From a checkpoint of a small self-supervised image encoder.
Model: arch nf_resnet, activation relu, depths [2, 4, 2], widths [64, 128, 256].
Training: adamw at rate 0.003, 13500 steps, batches of 256.
Rows from block 5 of a small self-supervised image encoder, named by matrix and row number. Rows with one number belong to one channel. Each number is 500 + 25 x the weight over its row's rms, rounded and kept within 0 to 999. All counts start at 0. Numbers have three digits each.
After each channel's rows are labels from the 100 images, of 14848, where the channel reaches its highest value: "top examples" is what is common among them. Only what is clearly more common there than usual is listed. The data: scattered letters and digits in many colours. In brackets: how many of the 100, against the usual share in percent.
# convs0: first 3x3 conv (model.blocks.5.convs.0.weight, 128x128x3x3, standardized in use, each kernel summed), inputs 64-127
# convs1: second 3x3 conv (model.blocks.5.convs.1.weight, 128x128x3x3, standardized in use, transposed, each kernel summed), outputs 64-127

convs0.104:498482478510510491495528458504510492553487513501503504497508503484477521538513497539473510514518516521536495487495524510519494513496445505500470465490519508491520497490450531502492527473441547
convs1.104:522488464473506520513544427475490447529466481522507469468482486488485519502488485505497495551490524497512490532497501491564502490540502451507470491484523498527505465492505492457483492508522497
top examples: brown (41 vs 19.8); purple (40 vs 19.6)

convs0.0:415505504458485522485512463499505500501471515487548545493493524474503492527486495490508503518458501536538518467450511477501510481499427521500511506512487484515483447498474498513462513466481566
convs1.0:452481517535512460482507485509492474458497518519457489481502468534459478507474475533481551529524522494501495493514501471515493484532524484503449502470518480481467533480469506491484456486492489
top examples: the character M (67 vs 9.4); black (47 vs 19.7)

convs0.44:496499510492486512507484473472507494520511553504509531480502509514489516520499507480500501517475500491512500476489586466490498524484502499481483489502499482456509486519485527519493509508496523
convs1.44:490484498494448483519470493481465473469528534509491513511476490533494488469491500500527485490507463462451518478493497491476497482492487509509513515504510481599491508485494489510494474511504488
top examples: red (99 vs 39.4); purple (42 vs 19.6); blue (40 vs 20)

convs0.87:491476540505481522485541495504527523480497497493508517501493484499535502486484484431526547499490518525505530512487521427475479527514435525488487572491488470512489504561482537530466500479540507
convs1.87:498528518535520512501524529538497532478526485501505548563542508535485517476525506518514489503490480506501551466459498499479492513505498534497520474489540493475482539550488513502489506521508497
top examples: white (62 vs 19.4); pink (53 vs 19.8); yellow (48 vs 19.5); count: six (43 vs 16.3)

convs0.51:474538531458493498512506457482527553498498513487540495505480513487499500467514504514512459520460494495523496479477509466484484557504480517440535513516505460524478496482522496508449518513505553
convs1.51:510470476451456488516479483462524477495504514492538461472496538515491505496498503479482461509522478500517474513501438478468504493509518508497493487539482490520472482475517472516507456524525480
top examples: count: six (41 vs 16.3); black (40 vs 19.7)

convs0.113:497496503470522523491416460497514504516518542494543521480490509490511517503516500481503482529479519489492499491469445439528500546484486505497500499512488482501520493520462556526485499494504516
convs1.113:509528503507493468491583493479544447451536518488515511504470491517510492492486493509475497487506481479492528495504400496501499484502522518509496490502500494512493502516497494528501503500492474
top examples: green (100 vs 39.1); purple (47 vs 19.6)

convs0.85:443484496492455432499519464504495526526479508477459551503504531487502505509487499492480435547439506484541515500515519511493459481522522531512505504499546468524523513486484528511486510507489493
convs1.85:510527515505552499515457533552492489461496532548524551520495491509490488486500521516503514500491503514520513477469486456458499464523489513548490483502531530517488495504483495504507519524510551
top examples: white (42 vs 19.4)

convs0.13:401521510487455459505493538516478509503506537471499525521504525529507503500527495532502465527484475501503520507480494484497482513520509513454528470521491524488491494485519489521527506511515474
convs1.13:536525504507562508487430481522503490490506508535496511457459509479527500520481508499493463520552545478528499514535486485489497495529497502518493510544489514500499490495497493464517485511504510
top examples: count: six (40 vs 16.3)

convs0.110:443524498506492469506506502510467502561444463476491537502484521491509505503477498508507493537452502532515531510482512507500485509505509505469523508515501542533512504523458505527463528507490449
convs1.110:507504555501523508475403522524504495473473504535505515512478514483486444532487534512473492504500540480548522517504496488491503502524479505552523474527512475493495501514495481483532519502509500
top examples: purple (56 vs 19.6); brown (52 vs 19.8); black (50 vs 19.7); blue (46 vs 20)

convs0.25:507433520516508524456553467495509538502485491498472527512480488466538502498469504475523495469464501516468502510469512475487483503493462556500496532514484472514493543511514505530512480465482471
convs1.25:480501519502481502522533493503486525497493494502511536497537503554487469473502523520472507509525463475522532436491498512513499480515509516512479479484554503463474564472475538485495478498508450
top examples: white (86 vs 19.4); pink (59 vs 19.8); yellow (49 vs 19.5); the character B (30 vs 9.3)

convs0.47:493488503512493510487521502452546507512508493482473515508489470498497505495496456476503420525480542532514494556431520516493496509493519501463499515494516498514471515511501547503435525468524497
convs1.47:484510489493488480509479473500485491541532495488501483489524511444508533509539507510513457509515470493486535482522507500474544473513473553515484482471445505481453529479533519554460481542470528
top examples: the character C (85 vs 9.6); largest: C (63 vs 2.9); black (47 vs 19.7)

convs0.61:470521516499473497510509467497506525541496507510479536484500494483531481468492512502524510522486528492495493485467508516537486467507484509466507560501548500494491511541494499491476506503464449
convs1.61:530509522464550558500498451481522500475504521519505525522467525484485437515489493509425513533529488494506475511490461510488497480522473459484527468470530473500455481489517478465485450480480467
top examples: black (60 vs 19.7); blue (50 vs 20); brown (41 vs 19.8); count: six (39 vs 16.3)

convs0.28:481497481495501545487499438476530515514505550495511528476481486489517532513508480486516473534482514490519493471474468482488492529496496499438505522494479484501512524525476545549502525454507499
convs1.28:494492499511453478483546487503505470435505541506492462496524524500483495501508502503514491481494456463525460504474403474515498508501501481498509503532493469526515476485476474506502491498530458
top examples: pink (46 vs 19.8)

convs0.83:482478519464489524479511491506528504494487502515485517474482481487473491520494499520498516506455481530520462503518521439534514456481452478497488508465520506507523457491487526511519487468463529
convs1.83:479532473518516471469546507488475511521510524501475488524504505487474530477478467519529562541527501467482471506467517423495511534478502521487485527513487517458468492519469503537492517492490494
top examples: white (41 vs 19.4); the character W (26 vs 9.5)

convs0.5:505489472474513488490498476483529498523501502500502518479470494489515543505510510500497493520461464500481500466475529486489486511492507491474486505528502466514536468514486518564488517503503515
convs1.5:465479514481472513492507498493497510506457493520506505504515488468489525488503479505558474526477518500501501523458509449491493525508464499497512503472485444524519527512478465528512494519494488
top examples: black (61 vs 19.7); purple (48 vs 19.6); brown (42 vs 19.8); count: six (42 vs 16.3)

convs0.15:472500503489496519470474457492523525509530524524513511502495493492513529518507478504497492542466507493525481495451434407476522556505477514513511545492493479528512517501476523530494515495508508
convs1.15:501509510526448484497540486490502450450524497495477492506506505534509504464511471503518499465475445467494469485482416485504502535485538506486482508517510493525532490515482481482522505517538451
top examples: green (79 vs 39.1); black (43 vs 19.7); blue (42 vs 20); brown (40 vs 19.8)

convs0.45:507498503476486529462510521479523515530500497489517509482510497530486520484498462476493414483483526524487503510471513498495496549495509492477499502520478470525500490527522531524450542471475502
convs1.45:483461477492467498495493493470452486539458479490494443471488518488473534513508503473532475508504519489483537529545514499486508516502495483512477545508483458498524504513591490522488472527477499
top examples: the character C (60 vs 9.6); largest: C (58 vs 2.9); black (46 vs 19.7)

convs0.49:482467523487484483516515507494514528505471523489495536502499518460529507530479493509510381515471523528499507494523508507501491524513507465451523522501471474511518505555452551520497510448490521
convs1.49:530489507500480507520505529506506505492491512518507486546480504528503497496483525488513475484492534542508530561473502509497510490534485474565508504479525497522525489521543489475533503532530505
top examples: white (45 vs 19.4)

convs0.55:454487538480485498497538472506498511516478491456454510495483480506510450509452493498491504485514530462519498512514494419502523519520464502536473565515530472523512504533474512496483499460525499
convs1.55:529512511547515501461501497530511517503540471544507534494517464521524536479475502483494441476500506574482512469454499537462513486483553498495505463501499534517500463533480481515528529465508542
top examples: black (42 vs 19.7)

convs0.41:517495475530505504513500534488505490491481505482478503498476479545545464554482509473500479532489501512515457548466525477503541503505488480463489530461486508521553503502422499492512499509502502
convs1.41:532501487522500507515484506483502480481540504466489460507483510496520516487515449469477467473513508470508509564485498499509494489487521447462447498471502504513479504501561500480509477510503471
top examples: blue (45 vs 20); black (44 vs 19.7); brown (42 vs 19.8); the character U (28 vs 8.6)

convs0.79:428529519485428507524490538503499527502504512467485520517505473535513466466537514523528502479475477460502511501462530457512493495496515501478484493504494459488525470508479525513483513497520521
convs1.79:566489484504541516462478468508528487481506506540539489473464502501471475561479523517454456525525558535530520518473496512477495494549529496526485465538492508524481496511488483520484516507493529
top examples: the character O (25 vs 9.1)

convs0.21:488550512515522473487515417536491512530473485508516491498505506461527499530460540554540498512485509519498505476487534482520450498496503485499474502514525499516465491525502518495468454480491536
convs1.21:510481489510470480485483470461497485511487464516484474497514529508435479497507466421479485515464504473522486489499530512523477501491485498543504535524539468459517479466509455498524493492502478
top examples: black (54 vs 19.7); brown (44 vs 19.8); purple (42 vs 19.6); count: six (42 vs 16.3)

convs0.58:493538494493500530496501470495512504509495427508509532486498489467488496528499493480525487528514473548507497472487545481506525560485500509511501496494491502540513480536474499511474499506495510
convs1.58:496508517498465480490468501479481542527509438493505467537528503487480490483512486506509494516488489517500473493492508476499514531502491501513532494490512509409517496500478453495501518505501495
top examples: blue (75 vs 20); purple (46 vs 19.6); black (42 vs 19.7); count: six (38 vs 16.3)

convs0.62:503465456507507516443506487440493509525487502513534497506498482537476495489569503421457504468490470504501476555491507512503535515511494510502506502523459467507517449471459509540504481498512511
convs1.62:507467511463531475548512494529511511485503531492505517496501496498508486526507523527489522487510534497529498538473486488495503499500518506468485481488466514507452507507496531566483494497524499
top examples: purple (42 vs 19.6); black (40 vs 19.7); count: six (39 vs 16.3)

convs0.111:475509492492506514476498485502505486507492519490504532457480521504502502519502511490499494512491496499509507481510581454522500539501489495484503496507485488483518486515482541513482516498494512
convs1.111:510485506497477490530423522486466493508535522492501514525475491531509482481507496512503500494505476491460512476499542503456503456486494520501536512510514507566496504508489499497509510506501510
top examples: red (100 vs 39.4); blue (43 vs 20)

convs0.125:487495506521495441481522542485486512526462482494493514501476503489474500507502515511515456489460499498461502490495487486513487539518471549506559570519500526546570522484487494500510564506485488
convs1.125:488549510509585480506499499525497544551511484513453489519485520500528550494480535492521494479483486479524493488503519517491491513470504537476499485488523485485469520510523551462536490520489560
top examples: white (64 vs 19.4); pink (47 vs 19.8); yellow (40 vs 19.5)

convs0.75:480467403507489552391510486539513523507505491506503496484540497497503558501457482607537496483485496514474480460500516488494513499512469523483498516527500503529503506512473493526487486504504517
convs1.75:522496497508506480519499425482506509534506463479474507491465517488536500511506462453513506495467489471542515517503524476536521499466478526501468476541500491515521506499490472479510497497494486
top examples: white (77 vs 19.4); pink (56 vs 19.8); yellow (43 vs 19.5)

convs0.103:472441491504458480495519415498519526499464490504499489531477539490529468524507534493478477503458471522497502505490516516526496526483477517511518504541492507519483478461468512505470490449486519
convs1.103:489488478507487471514509492533470533479525467518470510495511471502530501537499533493514528495526504488496500467468480487480547530445533512475505461513457555507493518495442490553478515479507541
top examples: black (50 vs 19.7)

convs0.126:491507461485495521493528477493518514528504515480477514474474492507523518518510479483521483509467503526493508425512510458528475535501463549471514486509473504525563515545512528554516475473526518
convs1.126:496492500532495497492500497506481492545453515511499480454526500492506494546544533506492528485526474477514509497513512516469536461492501483509472517479466492476496549473546487503473458532474479
top examples: black (66 vs 19.7); the character O (35 vs 9.1); the character Q (29 vs 8.7); the character D (28 vs 9.2)

convs0.67:482438490477466508501517453508513531529492511489498533472508497468501498514499501495512498520531492500472505497479540485513505532486476500478495506506477501521515475504469540524471491474489534
convs1.67:442497500506483483469471493477448516495479453517471494508487488473481511469482456493535457519533542503476526490482501499480507523491519548485494477503486500505497530513484449485513493497449500
top examples: count: five (38 vs 16.5)